python train.py --model="audio captioner" --dataset="notes from a synthesiser with random patches" --train_examples=78125 --gain_aug_db=6 --n_mels=40 --hop_length=160 --input="log_mel" --spec_augment=true --win_length=512 --tokenizer="word" --vocab_size=43 --encoder_arch="quartznet" --encoder_norm="groupnorm" --encoder_activation="mish" --encoder_weight_standardization=false --encoder_depths=[4, 4, 4] --encoder_kernel_size=13 --encoder_stem="single" --encoder_widths=[128, 192, 288] --fusion="cross_attention" --label_smoothing=0.05 --decoder_width=192 --decoder_layers=7 --decoder_norm="rmsnorm" --decoder_norm_position="pre" --decoder_activation="gelu" --decoder_mlp_ratio=4 --decoder_head_dim=32 --decoder_fused_qkv=true --decoder_bias="all" --decoder_qk_norm=true --decoder_parallel_block=false --decoder_inner_norm=false --decoder_positions="learned" --decoder_cross_attention_every=2 --decoder_tie_embeddings=false --init="lecun_normal" --residual_init="none" --optimizer="muon" --muon_scale="match_rms_adamw" --learning_rate=0.0058 --momentum=0.9 --nesterov=true --orthogonalizer="newton_schulz_5" --adamw_lr_other_params=0.0013 --max_grad_norm=1.0 --max_steps=17700 --batch_size=256 --epochs=58.0 --lr_schedule="cosine" --final_lr_fraction=0.05 --warmup_steps=1770 --weight_decay=0.03 --adamw_weight_decay_other_params=0
Rows from block 2 of the text decoder, named by matrix and row number. Rows with one number belong to one attention dimension. Each number is 50 + 12 x the weight over its row's rms, rounded and kept within 0 to 99. All counts start at 0. After the name is the row's rms in percent of the matrix's.
# v: attention query, key and value (stacked) (decoder.blocks.2.attn.qkv.weight, 576x192, the v third), inputs 128-191
# proj: attention output (decoder.blocks.2.attn.proj.weight, 192x192, transposed), outputs 128-191
v.114 105:53 37 57 49 39 50 61 58 47 36 61 43 28 50 35 44 45 35 41 46 50 51 58 50 73 50 38 48 52 54 64 68 51 50 44 53 48 56 62 52 56 41 50 87 75 33 46 17 50 41 56 72 53 54 41 50 64 45 38 29 66 48 49 58
proj.114 102:45 50 59 47 63 48 51 55 46 56 49 51 63 39 44 75 51 62 65 56 52 72 46 64 25 38 86 39 47 82 46 44 60 59 70 56 50 36 46 52 62 54 40 43 33 63 55 67 54 55 36 33 67 44 67 56 28 48 47 60 47 69 58 51
v.115 115:40 62 60 40 62 24 35 65 53 61 45 55 60 47 70 61 47 42 68 36 50 47 52 43 45 51 59 36 67 47 59 35 57 34 24 49 38 40 52 37 61 59 49 33 50 57 34 58 31 51 42 53 48 72 57 42 65 48 60 48 49 67 27 32
proj.115 113:55 42 43 35 61 64 41 41 39 53 57 41 38 39 45 37 35 59 54 41 52 42 56 39 58 59 37 63 48 40 66 44 54 48 53 57 73 46 53 62 61 41 56 59 33 35 53 47 52 34 64 50 53 29 53 70 70 49 69 65 50 23 58 50
v.116 096:47 65 52 72 44 50 44 52 38 50 41 55 39 55 49 60 58 53 56 38 46 54 24 43 48 59 49 62 56 63 50 44 61 41 40 36 39 49 74 32 41 55 23 63 42 75 46 65 61 64 68 63 60 59 35 49 67 43 44 31 60 41 60 60
proj.116 096:74 28 45 38 46 50 52 37 53 28 44 32 46 36 36 71 29 34 45 54 42 67 63 40 41 68 50 69 52 30 51 50 59 59 43 71 59 62 64 49 56 69 68 28 57 58 49 45 50 55 40 46 65 23 41 58 41 50 48 66 35 44 43 54
v.117 109:40 49 54 41 53 47 41 47 43 50 79 39 50 63 51 73 45 38 62 40 72 36 65 39 45 58 49 63 42 33 72 77 74 42 51 57 52 35 40 57 61 43 42 34 55 65 52 53 50 29 42 36 75 57 45 40 58 48 50 43 46 51 70 55
proj.117 107:77 68 55 45 51 52 64 57 54 43 35 55 64 68 52 58 57 54 47 64 27 54 46 52 65 40 63 41 49 52 39 33 52 47 52 34 46 40 56 47 43 36 56 56 42 31 70 41 32 67 65 44 33 48 72 79 56 60 55 55 71 41 32 67
v.118 094:33 73 37 43 55 26 75 32 52 60 67 40 41 50 43 68 47 63 55 63 44 60 42 58 63 65 46 59 35 50 44 66 59 49 52 63 42 38 55 47 44 75 45 45 43 39 43 27 60 65 51 44 41 38 65 48 48 54 43 41 75 31 34 56
proj.118 092:53 40 40 54 48 56 42 53 63 39 37 74 42 52 49 47 52 51 40 30 47 38 56 58 35 38 56 21 67 55 68 39 45 34 28 50 46 44 44 66 56 30 50 67 57 42 25 42 27 57 50 32 54 49 41 45 32 39 48 60 38 56 66 41
v.119 106:45 30 44 43 36 66 20 63 55 54 63 36 52 62 65 63 70 62 36 51 39 35 47 54 57 48 53 31 72 40 49 31 41 48 54 61 25 58 65 14 21 51 44 56 73 54 38 52 46 63 48 64 54 48 59 55 54 30 56 42 43 48 52 53
proj.119 100:57 44 50 40 68 46 65 22 41 66 63 61 68 44 34 55 38 38 53 54 49 84 40 37 52 64 43 62 38 45 65 38 57 41 50 57 66 35 51 57 49 57 52 49 53 34 61 57 55 55 34 29 45 47 46 50 44 53 40 53 70 56 36 42
v.120 098:56 40 46 53 44 35 47 60 41 49 73 40 52 34 54 52 50 66 38 43 68 59 85 48 45 51 34 19 44 65 49 63 62 59 60 62 29 40 63 41 42 42 45 61 71 74 69 61 61 35 81 37 54 52 39 29 57 49 49 37 43 39 68 74
proj.120 096:48 66 40 53 44 49 55 20 53 72 48 41 54 58 42 44 49 56 56 40 53 45 66 53 45 64 63 67 33 51 47 50 41 36 47 48 81 54 45 48 43 57 56 41 51 16 51 39 36 63 29 36 50 27 49 74 38 48 53 50 45 60 35 48
v.121 106:41 33 26 37 40 59 46 49 44 31 69 63 36 69 43 47 62 58 69 71 63 53 35 62 51 63 42 67 65 65 49 69 38 44 70 44 70 44 45 32 41 29 44 78 59 54 53 40 65 38 63 46 42 39 58 51 53 40 38 47 41 50 37 42
proj.121 100:44 73 73 61 42 58 39 35 42 64 25 34 64 38 41 60 62 61 53 30 54 60 59 21 52 56 65 44 54 47 47 47 63 55 56 51 28 47 44 33 51 49 50 37 63 59 70 51 69 67 26 46 62 46 58 47 45 49 52 54 71 65 49 54
v.122 107:46 53 72 56 53 54 33 72 61 65 39 56 54 51 64 46 53 35 71 45 55 71 66 57 63 60 64 39 40 55 47 64 46 54 63 48 53 58 50 57 69 51 54 62 35 62 48 39 57 49 77 56 64 65 53 55 50 57 41 79 29 41 81 59
proj.122 106:47 54 54 48 40 43 58 37 31 48 38 53 62 71 25 66 41 50 30 75 53 36 35 44 46 30 34 63 46 62 50 63 45 48 63 36 39 36 45 39 43 44 38 57 52 54 54 51 49 49 32 36 28 32 53 49 47 22 45 37 40 55 30 41
v.123 105:37 35 44 30 60 47 30 63 24 69 57 41 42 57 51 56 39 72 57 39 43 52 51 51 37 56 25 61 67 49 46 76 58 67 51 51 43 52 61 35 79 60 37 39 49 59 47 42 38 50 38 60 27 38 53 41 75 52 42 44 52 63 57 46
proj.123 105:59 75 58 50 44 44 52 33 68 34 48 49 54 54 55 33 68 36 52 41 40 51 61 48 72 44 58 51 38 65 58 28 53 41 53 61 52 23 32 64 53 33 61 65 71 40 52 51 54 38 57 38 71 72 46 52 32 54 68 64 75 58 63 38
v.124 102:53 56 46 33 43 54 50 41 23 68 44 54 70 33 51 50 47 58 38 56 22 37 71 36 35 47 47 47 66 33 47 48 50 50 64 56 46 64 30 53 64 61 58 31 41 55 62 56 38 56 65 38 60 54 51 36 45 38 57 36 44 57 62 34
proj.124 098:56 53 41 59 55 42 57 50 70 51 71 65 48 67 61 58 41 29 50 51 49 41 28 65 67 55 51 50 38 67 42 57 45 49 33 46 43 39 43 45 33 44 53 51 48 45 59 47 61 49 48 60 51 66 57 79 53 52 56 63 56 40 44 49
v.125 109:26 51 53 72 41 50 21 37 59 43 16 49 61 37 58 44 54 54 29 52 62 27 41 52 41 48 64 62 23 41 45 50 59 54 29 24 82 59 55 45 57 60 57 33 31 61 44 58 53 63 47 54 34 55 48 52 61 44 42 39 55 54 64 73
proj.125 107:69 29 42 37 46 63 63 50 35 43 49 57 53 57 42 48 39 30 52 44 55 55 60 43 68 68 47 43 64 58 25 61 52 53 62 61 35 67 67 52 45 28 45 74 55 37 57 59 64 28 68 66 51 35 62 52 66 41 47 45 30 26 43 40
v.126 098:59 36 64 41 64 60 56 40 67 44 51 48 64 60 53 64 63 69 63 40 60 45 48 45 47 42 30 36 55 58 37 50 61 61 39 39 69 36 28 51 39 68 44 63 45 60 38 59 62 50 48 56 54 41 65 29 44 50 44 38 52 45 63 46
proj.126 094:58 50 33 51 37 54 68 50 47 46 53 49 50 60 50 35 46 35 59 49 44 50 46 49 65 55 63 67 49 52 45 61 51 59 38 61 48 62 59 46 51 36 37 43 55 48 67 46 57 32 44 68 39 79 30 71 44 48 41 61 63 34 43 67
v.127 102:74 50 48 49 38 50 55 44 45 24 56 61 53 56 63 47 56 44 56 35 37 55 80 44 38 27 50 29 49 39 62 45 55 44 31 50 45 28 41 42 54 50 49 40 54 47 43 71 41 41 59 52 56 53 41 63 25 41 57 46 62 69 66 47
proj.127 101:33 51 57 60 58 49 41 66 66 67 54 53 53 43 44 58 39 47 56 59 44 61 43 76 52 73 43 55 53 50 33 37 55 52 49 69 58 50 45 77 48 68 48 39 38 61 49 38 52 42 32 38 45 54 36 36 61 53 36 54 63 37 19 64
v.128 103:49 35 50 48 59 54 42 44 56 55 62 50 34 58 33 43 53 73 77 42 52 37 39 47 64 35 56 47 44 57 36 33 44 29 56 55 56 73 33 30 46 31 58 73 41 50 30 66 52 61 33 29 39 55 66 40 32 50 66 53 52 53 78 36
proj.128 095:65 46 54 57 49 22 69 59 63 62 60 45 65 38 54 67 39 44 28 65 55 63 63 28 48 32 37 57 34 36 61 66 44 67 50 49 42 55 52 53 39 63 41 17 57 51 61 43 35 56 47 32 78 33 52 47 48 63 40 49 49 35 52 45
v.129 104:74 70 66 57 50 49 57 48 48 58 41 44 56 66 59 46 52 65 21 47 44 43 47 70 48 67 36 32 44 66 58 68 61 60 42 46 57 32 54 57 12 27 55 49 39 58 65 59 42 51 41 59 48 24 48 64 36 61 59 62 63 69 57 44
proj.129 103:56 22 42 65 54 63 29 47 51 48 62 48 60 61 52 44 38 38 71 52 43 58 63 61 43 42 55 59 54 32 59 16 57 25 54 67 43 70 49 41 68 51 38 60 59 54 35 52 69 62 45 58 46 47 47 55 37 64 45 27 35 45 65 57
v.130 110:33 50 33 39 51 66 55 45 36 25 54 45 33 47 47 76 41 53 50 58 57 45 56 62 32 49 62 44 41 43 69 44 34 46 57 63 42 60 29 43 67 69 62 45 63 39 38 38 58 56 39 68 40 40 46 54 66 58 55 56 77 46 61 46
proj.130 109:52 55 42 57 37 48 62 56 48 58 22 56 49 54 37 50 67 52 58 46 32 50 37 31 51 53 60 45 62 61 37 62 44 55 31 43 62 59 51 64 39 38 61 48 41 74 57 50 29 38 37 49 72 65 73 40 41 57 47 31 47 65 41 44
v.131 098:69 52 36 53 66 53 51 64 45 34 17 40 61 37 57 59 57 42 54 68 66 63 50 35 26 49 40 46 72 60 35 35 52 40 49 36 63 65 34 51 30 63 67 56 50 51 72 20 34 48 61 52 58 51 53 48 53 51 74 54 54 47 40 57
proj.131 092:25 56 47 53 48 63 54 57 58 45 71 22 61 50 58 49 47 44 42 49 60 35 51 44 63 71 44 50 58 63 42 46 51 49 68 66 57 48 70 52 50 30 22 45 28 41 33 62 60 47 43 36 56 59 54 50 37 50 28 51 62 60 50 60
v.132 099:38 41 53 39 47 81 51 37 56 31 49 60 57 59 48 58 52 73 44 55 44 39 64 95 42 51 40 66 45 58 57 36 48 44 57 40 42 33 52 36 23 45 66 55 62 49 40 54 49 49 60 71 40 53 56 24 51 41 48 66 54 47 64 52
proj.132 103:53 45 44 52 46 48 38 58 42 38 47 36 39 38 40 44 69 54 57 51 48 57 40 47 66 62 44 61 64 36 51 66 66 47 25 58 63 63 53 50 74 46 47 44 59 52 25 71 38 32 41 55 43 49 53 45 30 54 54 47 68 37 47 52
v.133 097:51 73 41 38 43 41 47 35 53 50 46 33 83 66 43 72 57 51 47 31 28 43 48 58 61 73 31 60 38 71 43 63 57 67 41 62 67 44 65 74 38 66 46 38 65 62 46 40 62 50 55 54 73 41 41 61 51 64 55 51 46 28 44 49
proj.133 094:44 67 62 47 47 69 44 48 42 44 64 55 22 33 51 49 56 54 47 73 45 27 55 59 55 58 56 44 65 46 28 45 58 38 52 47 26 34 52 35 60 37 61 72 48 32 45 39 63 48 49 63 40 48 56 24 50 13 47 50 63 54 63 54
v.134 079:56 56 47 49 64 60 33 43 49 51 35 43 55 34 37 52 37 51 52 57 40 42 27 78 33 32 36 72 73 42 41 29 55 27 66 61 43 56 22 29 49 36 32 59 56 55 53 35 43 60 54 58 44 33 65 76 62 59 49 35 41 67 38 25
proj.134 078:34 45 35 43 51 48 55 47 67 34 41 55 47 61 63 61 49 62 53 46 39 69 68 38 59 42 54 37 34 47 66 64 46 61 32 25 43 58 50 50 57 32 69 42 44 46 67 44 67 51 59 53 55 63 40 57 46 39 69 37 76 33 48 70
v.135 093:59 40 57 43 32 64 39 17 52 64 43 65 61 54 45 66 54 46 51 48 42 29 46 52 45 49 39 37 38 55 56 41 26 55 50 36 60 48 58 43 57 63 74 63 53 51 67 55 56 59 43 51 37 50 50 64 51 64 49 49 57 53 27 49
proj.135 093:24 66 31 48 57 55 64 67 40 51 48 54 50 39 43 42 60 39 60 48 44 54 62 44 52 46 63 46 59 30 45 43 42 41 49 48 41 55 64 56 35 57 55 49 57 47 54 49 47 41 50 55 58 53 25 40 41 38 50 50 39 40 63 58
v.136 098:47 58 69 50 34 59 49 39 53 58 48 67 56 52 54 66 39 42 43 74 48 47 39 59 46 22 33 50 41 41 64 68 71 28 39 65 31 50 41 44 49 70 43 39 56 74 47 51 29 43 39 54 48 43 43 34 51 49 35 42 45 32 44 56
proj.136 098:64 55 57 58 45 52 57 43 41 26 43 45 47 35 59 43 70 44 72 45 43 58 64 42 46 70 52 56 53 34 48 36 26 46 45 36 70 43 56 44 53 38 51 74 46 48 53 62 60 59 67 49 57 47 48 55 58 43 49 58 63 58 62 57
v.137 094:44 44 33 63 36 21 70 39 39 45 46 52 49 73 72 55 76 58 61 69 37 45 40 52 59 59 42 50 62 66 37 66 48 41 44 59 62 57 39 45 63 40 63 63 49 63 58 54 62 58 55 48 53 47 52 31 50 74 68 54 64 41 56 78
proj.137 097:60 54 77 51 44 61 39 58 27 53 39 29 64 43 28 45 46 45 39 27 62 32 44 48 63 39 50 45 39 53 58 46 49 66 57 47 50 19 53 34 76 63 33 43 48 37 46 53 48 47 73 52 49 42 64 51 60 16 33 60 53 34 52 24
v.138 096:51 48 45 51 38 35 52 56 47 63 47 42 78 45 84 66 59 66 53 45 42 59 77 45 59 50 56 29 44 48 51 33 61 28 45 78 34 25 70 58 51 43 66 53 48 47 46 29 48 52 42 41 62 65 56 52 55 36 52 51 45 32 42 60
proj.138 088:41 37 54 36 41 87 59 48 40 43 51 24 49 68 39 47 42 21 50 60 39 56 44 49 38 50 50 54 35 39 55 49 59 58 52 37 45 48 39 38 41 43 46 51 34 57 51 74 51 75 49 44 38 34 39 54 22 45 53 40 61 60 65 68
v.139 092:72 51 57 59 55 52 55 41 40 56 51 61 52 69 50 58 70 43 40 48 50 61 62 49 43 39 56 36 41 63 52 44 54 74 47 40 46 48 39 48 48 72 51 51 49 75 58 85 43 39 43 59 63 61 52 57 52 49 49 64 60 46 34 55
proj.139 087:49 51 51 35 52 74 43 60 43 41 41 57 60 44 66 56 49 41 82 42 56 51 40 52 30 50 30 67 60 38 53 59 28 42 53 62 55 56 53 52 45 50 52 59 40 37 48 59 41 61 53 35 47 49 36 53 37 44 57 56 44 63 56 50
v.140 100:24 43 37 59 23 53 74 52 46 56 22 67 50 65 35 64 48 55 64 71 51 55 59 51 60 37 31 63 48 65 61 50 56 24 47 33 43 56 83 63 71 49 59 51 29 53 62 47 53 51 34 31 50 39 38 45 33 43 51 42 36 28 51 48
proj.140 102:85 57 25 58 57 22 63 44 55 44 66 35 31 53 31 50 63 41 51 47 51 46 50 67 51 62 75 55 39 72 44 47 47 72 61 61 73 49 27 42 41 55 54 40 66 55 52 41 50 35 74 39 70 54 54 23 63 40 57 50 73 56 37 52
v.141 096:32 67 51 51 49 42 68 42 38 58 17 47 65 41 53 72 58 40 42 56 33 35 61 63 62 63 67 38 42 65 37 52 44 51 58 35 50 49 36 47 42 77 43 35 61 67 62 47 52 55 47 34 52 41 42 61 59 53 64 51 45 45 35 54
proj.141 085:57 40 67 58 58 60 55 47 45 28 78 64 55 56 48 35 64 54 61 36 67 45 51 39 60 43 48 36 53 48 46 47 41 59 52 60 33 32 59 31 32 23 69 56 49 47 59 44 37 62 60 56 28 66 38 28 48 42 39 63 24 43 70 31
v.142 092:68 54 45 37 72 65 50 43 31 66 40 36 60 31 38 52 34 43 46 24 56 41 50 64 57 75 55 39 66 53 37 41 57 62 75 44 48 39 35 46 84 58 60 56 56 50 65 41 26 29 63 54 66 43 37 50 58 53 40 47 36 36 47 48
proj.142 092:43 53 40 63 32 53 30 37 65 45 62 46 60 83 68 47 40 63 53 53 52 68 44 35 49 45 48 65 51 30 57 46 29 60 28 54 32 59 48 64 20 22 59 61 39 35 42 57 48 43 18 41 38 63 52 46 62 64 67 36 48 70 45 41
v.143 092:50 60 51 51 56 51 47 65 33 50 29 43 65 17 66 42 41 48 58 35 45 42 31 38 66 43 45 36 71 48 30 62 41 47 57 36 55 47 47 60 72 29 45 63 54 51 41 44 48 58 65 44 53 61 45 67 46 54 56 57 59 34 38 51
proj.143 091:47 35 52 55 55 41 50 67 84 63 57 48 33 67 49 58 40 30 58 59 61 54 57 74 49 41 59 52 35 55 58 22 48 73 61 78 38 52 49 66 43 50 49 43 32 39 50 33 58 39 31 63 39 26 71 35 42 42 50 49 41 49 59 47
v.144 102:55 60 52 42 44 76 37 48 50 42 51 60 45 55 31 58 55 43 69 62 29 47 57 66 31 39 40 58 69 41 47 35 48 64 59 48 38 53 38 54 99 77 39 44 50 47 54 24 50 45 48 39 58 48 63 58 68 54 39 56 29 45 77 47
proj.144 103:36 69 47 61 33 42 71 35 69 42 40 51 51 44 77 46 63 37 35 46 63 47 68 49 65 72 45 60 27 56 54 50 52 42 30 57 43 53 39 64 31 15 69 50 56 56 46 37 48 31 53 52 58 61 35 34 36 43 80 54 51 53 35 56
v.145 101:49 33 39 42 49 49 46 59 52 69 85 38 46 37 43 51 58 78 43 44 65 42 42 70 41 47 66 49 47 52 28 39 64 44 44 46 29 65 44 50 75 39 37 62 40 52 38 52 47 54 51 64 41 46 69 36 61 53 39 59 53 53 70 42
proj.145 100:48 51 54 48 30 55 55 64 44 47 39 57 55 55 60 65 40 44 53 69 34 64 60 54 67 46 41 38 51 37 52 52 47 58 53 24 64 35 39 63 52 74 51 40 47 50 50 55 61 56 40 54 46 59 61 61 51 69 61 49 64 50 41 39
v.146 096:52 37 36 62 33 60 37 51 39 09 53 53 51 24 38 62 45 55 62 63 62 56 46 67 49 62 63 54 43 54 55 56 71 45 53 52 45 36 42 53 73 52 45 46 41 26 43 45 48 52 52 33 36 58 39 70 54 41 49 62 34 57 69 49
proj.146 085:54 49 60 31 67 38 55 55 87 44 36 40 29 62 54 30 68 48 53 54 47 52 44 31 66 51 42 38 44 46 56 44 38 59 63 41 60 46 37 61 44 55 57 61 48 63 75 47 40 32 58 57 65 55 77 47 60 50 61 59 68 53 51 25
v.147 105:33 47 72 37 57 51 57 74 40 58 32 70 46 49 57 48 40 76 55 65 53 67 48 70 54 77 40 64 48 50 44 64 43 40 38 58 41 39 65 54 42 50 38 37 36 60 42 47 40 45 66 56 55 65 45 46 57 60 64 50 42 47 42 45
proj.147 108:60 49 29 48 56 40 62 45 52 58 51 38 41 74 59 43 70 47 45 52 49 56 57 65 50 37 43 38 41 40 51 37 78 47 44 64 60 50 47 47 46 50 48 70 61 65 52 50 73 57 32 62 42 30 45 56 56 34 37 33 53 27 68 63
v.148 094:43 48 41 44 56 33 54 47 47 63 49 51 50 52 52 71 38 54 46 35 62 45 26 53 55 50 47 30 88 22 45 49 60 30 43 51 56 59 29 60 73 40 45 60 30 50 31 55 37 50 56 42 42 34 48 58 48 49 58 50 70 56 37 49
proj.148 088:68 60 34 66 28 60 46 46 40 48 46 51 53 72 52 62 41 56 59 56 45 61 59 27 69 43 62 64 46 78 51 31 41 65 49 33 46 47 45 47 49 42 57 45 36 54 71 51 53 75 45 61 62 47 68 27 66 32 25 41 69 44 53 63
v.149 098:47 61 43 64 42 44 62 71 58 63 57 54 44 56 87 30 62 72 64 63 71 64 43 74 58 66 48 57 49 59 39 63 66 56 65 39 26 42 31 52 44 35 56 40 54 49 44 43 62 49 46 38 33 37 57 49 47 60 66 58 63 52 82 40
proj.149 099:56 43 51 65 29 39 29 48 38 51 36 38 53 59 47 72 47 43 28 45 50 38 59 51 30 34 37 38 57 57 55 32 65 69 65 65 58 61 47 65 70 54 24 58 40 64 51 54 37 46 42 48 64 44 62 31 48 38 45 40 59 53 34 53
v.150 101:57 52 52 49 33 44 52 57 57 51 52 52 35 55 57 71 40 52 61 33 49 52 53 32 54 64 66 50 24 49 58 57 54 64 44 55 46 33 58 57 74 57 56 37 55 47 53 48 49 36 72 52 37 61 42 61 50 50 47 57 46 35 51 84
proj.150 103:44 42 59 39 60 63 64 31 45 49 19 38 58 41 31 65 43 44 47 52 46 50 46 54 49 55 55 51 66 31 57 22 50 31 53 47 51 51 61 63 08 50 74 56 59 64 67 64 47 49 27 57 45 51 54 50 40 42 29 44 47 68 51 43
v.151 094:35 39 34 61 45 40 47 34 32 28 42 34 39 40 42 37 37 66 50 55 51 46 64 73 31 84 48 43 61 31 45 44 36 53 67 63 41 54 48 36 62 47 62 49 45 54 40 32 46 63 45 44 40 46 38 38 84 45 21 41 48 31 50 47
proj.151 096:70 63 40 41 38 60 57 77 58 49 54 54 67 74 58 61 79 27 44 49 39 68 52 48 59 39 46 61 34 57 64 49 40 57 43 48 70 67 21 63 45 33 56 50 61 43 62 39 64 37 61 31 68 75 52 43 58 63 62 43 26 59 45 35
v.152 099:46 51 49 72 65 50 51 41 53 56 32 61 58 56 47 43 40 49 37 55 35 39 45 28 54 54 52 54 47 67 59 83 53 48 38 45 62 47 43 62 15 56 43 57 47 49 63 62 45 54 50 56 73 84 47 45 29 39 66 52 56 65 57 43
proj.152 095:53 54 38 17 60 35 44 42 44 57 68 66 32 50 42 55 45 56 52 31 77 35 54 61 33 63 39 49 62 47 27 47 41 61 63 64 49 49 61 46 56 53 41 47 52 58 34 39 65 44 48 35 59 19 47 36 44 23 35 56 34 54 37 58
v.153 106:48 51 46 47 62 46 36 23 62 52 63 45 45 51 55 43 53 50 34 44 48 37 25 54 47 74 44 52 37 66 34 27 79 28 43 39 85 48 65 67 44 33 31 40 47 68 29 51 51 85 70 49 51 41 35 38 38 42 46 64 48 40 43 25
proj.153 106:61 52 63 60 36 54 43 61 33 46 58 67 55 38 58 47 65 58 47 57 51 48 58 72 44 41 44 40 44 20 67 67 40 56 48 53 42 48 48 28 35 59 42 33 66 26 41 61 68 40 53 28 39 59 60 64 52 49 35 39 51 56 51 85
v.154 100:27 34 44 56 41 60 31 54 46 62 58 40 57 43 58 52 52 50 74 45 49 48 62 66 51 41 53 46 83 55 40 48 51 42 78 66 36 59 30 38 52 57 48 47 42 36 48 68 41 63 72 64 42 51 44 48 41 54 62 36 46 47 42 52
proj.154 098:49 59 58 46 54 53 34 56 57 35 53 51 42 64 36 47 48 52 40 51 46 57 66 49 56 23 52 41 28 41 60 54 37 57 61 36 66 56 62 58 59 31 44 47 39 59 40 55 39 42 18 35 43 58 59 46 52 33 56 59 46 55 70 42
v.155 091:63 37 55 58 61 51 43 71 70 61 39 45 48 48 78 40 39 46 56 49 43 60 47 46 55 72 24 39 67 55 55 44 47 28 53 44 60 61 53 69 59 32 49 37 37 33 44 41 56 33 44 28 54 55 86 67 45 39 50 41 48 61 56 46
proj.155 095:34 49 44 41 58 39 54 48 56 47 44 59 52 64 18 43 27 72 37 51 33 48 57 55 60 53 49 66 29 51 62 26 55 39 58 50 43 39 60 28 48 51 51 36 64 60 48 61 63 59 50 64 47 44 45 51 33 54 57 54 63 28 46 43
v.156 098:43 68 49 40 86 32 59 61 67 61 43 57 52 79 56 39 36 22 43 48 53 52 64 26 41 52 42 67 43 59 70 54 69 59 52 56 76 48 54 58 32 29 68 33 49 54 38 34 37 47 40 63 51 49 58 44 53 44 75 50 40 49 39 52
proj.156 101:67 25 49 42 46 45 55 26 53 50 56 69 40 40 41 55 28 69 44 45 51 52 55 62 31 35 58 45 67 59 36 51 51 29 27 61 29 52 62 42 37 57 19 65 49 63 67 47 62 69 40 36 55 46 28 72 38 47 40 38 56 50 44 64
v.157 101:43 30 54 44 58 37 55 55 51 45 49 59 54 55 61 46 43 49 32 39 45 56 52 54 79 30 40 45 62 45 52 47 41 37 25 48 40 44 41 54 43 69 40 41 64 35 57 23 56 31 33 50 55 51 40 42 30 67 55 39 52 52 54 33
proj.157 107:32 52 49 64 46 50 56 55 30 45 45 28 61 40 66 38 63 55 67 62 49 33 48 50 37 60 44 74 31 59 68 30 70 55 65 59 59 67 53 37 55 30 62 57 37 44 44 66 46 60 51 55 48 20 58 51 52 45 45 59 47 55 60 58
v.158 105:46 42 62 52 49 41 69 46 54 29 50 58 42 32 33 40 48 43 47 47 64 36 34 54 56 38 30 60 52 52 30 73 60 68 44 69 48 45 60 53 47 51 61 64 66 60 71 52 48 57 63 57 37 61 33 30 47 50 50 60 28 50 59 44
proj.158 104:62 52 62 30 68 56 47 50 34 47 42 30 57 51 55 44 45 64 39 63 48 58 53 57 64 53 65 39 39 49 60 34 59 39 49 43 66 45 37 55 54 65 53 59 28 35 42 42 67 50 56 58 56 46 57 85 70 61 49 59 54 52 47 43
v.159 098:56 47 60 39 70 45 54 56 39 66 48 37 70 28 53 54 51 53 38 44 54 51 48 36 47 46 76 30 58 51 55 45 36 59 45 81 35 42 65 52 34 66 58 72 44 50 72 48 36 55 34 61 85 45 60 57 55 46 71 54 49 60 41 60
proj.159 101:37 59 48 50 53 76 48 33 39 60 60 29 49 67 40 58 30 45 55 57 55 53 36 51 37 62 56 60 64 52 31 53 49 43 46 32 42 52 31 51 61 51 42 38 32 33 16 68 55 67 48 55 44 43 40 52 53 51 43 39 72 47 50 65
v.160 105:59 61 50 59 56 49 58 54 55 55 76 28 71 39 63 48 73 49 50 57 58 44 58 32 57 44 52 64 45 55 38 48 53 41 54 57 50 53 47 61 57 50 53 58 48 34 73 47 52 52 38 41 37 39 62 32 42 41 53 53 51 56 58 62
proj.160 114:45 63 52 40 23 38 38 53 57 40 28 59 38 55 38 55 39 69 48 40 42 59 48 75 62 57 37 57 57 35 57 42 31 62 58 46 46 67 48 58 41 59 35 48 64 52 46 49 52 22 49 45 49 64 53 64 66 32 82 69 60 44 41 59
v.161 095:78 59 30 76 58 43 43 49 41 50 47 58 51 63 21 54 33 40 43 51 30 37 52 47 59 56 48 60 23 44 52 81 60 38 58 51 39 42 53 44 66 77 53 31 53 57 59 26 48 52 60 61 57 43 68 37 67 49 48 45 52 47 43 52
proj.161 095:48 63 60 31 56 54 49 51 52 50 54 40 61 18 35 50 47 61 46 46 59 47 31 72 42 29 34 62 48 51 45 57 38 56 56 42 53 55 53 61 51 52 60 63 16 42 43 71 56 61 35 39 60 45 46 57 25 49 54 51 39 60 49 18
v.162 091:48 69 51 54 48 43 32 67 71 46 58 63 59 59 45 32 39 55 44 62 59 48 41 36 54 50 30 47 52 51 66 52 43 65 28 40 57 44 59 66 40 47 62 36 64 61 57 47 69 60 63 46 43 38 55 69 33 54 48 71 58 38 61 56
proj.162 089:37 46 48 65 53 68 50 45 57 43 49 53 66 44 45 46 37 49 50 43 41 46 57 63 44 33 62 57 41 50 44 38 67 23 70 54 55 36 46 34 55 55 54 43 33 38 52 54 48 46 29 39 49 53 45 29 61 50 28 45 58 28 40 47
v.163 101:73 59 50 51 66 51 48 44 49 59 37 32 47 40 35 50 54 60 32 47 53 58 52 27 61 66 26 31 67 42 37 46 45 51 42 72 54 57 31 52 49 75 61 51 65 61 63 45 50 47 58 37 70 55 41 54 69 36 61 51 40 36 38 29
proj.163 112:39 38 59 51 36 50 61 48 63 28 73 62 68 43 77 59 44 26 40 50 34 38 44 66 41 56 62 70 25 45 57 60 52 35 50 33 63 35 54 43 49 75 33 32 58 49 70 73 51 56 41 56 40 51 45 48 46 59 38 46 56 59 48 39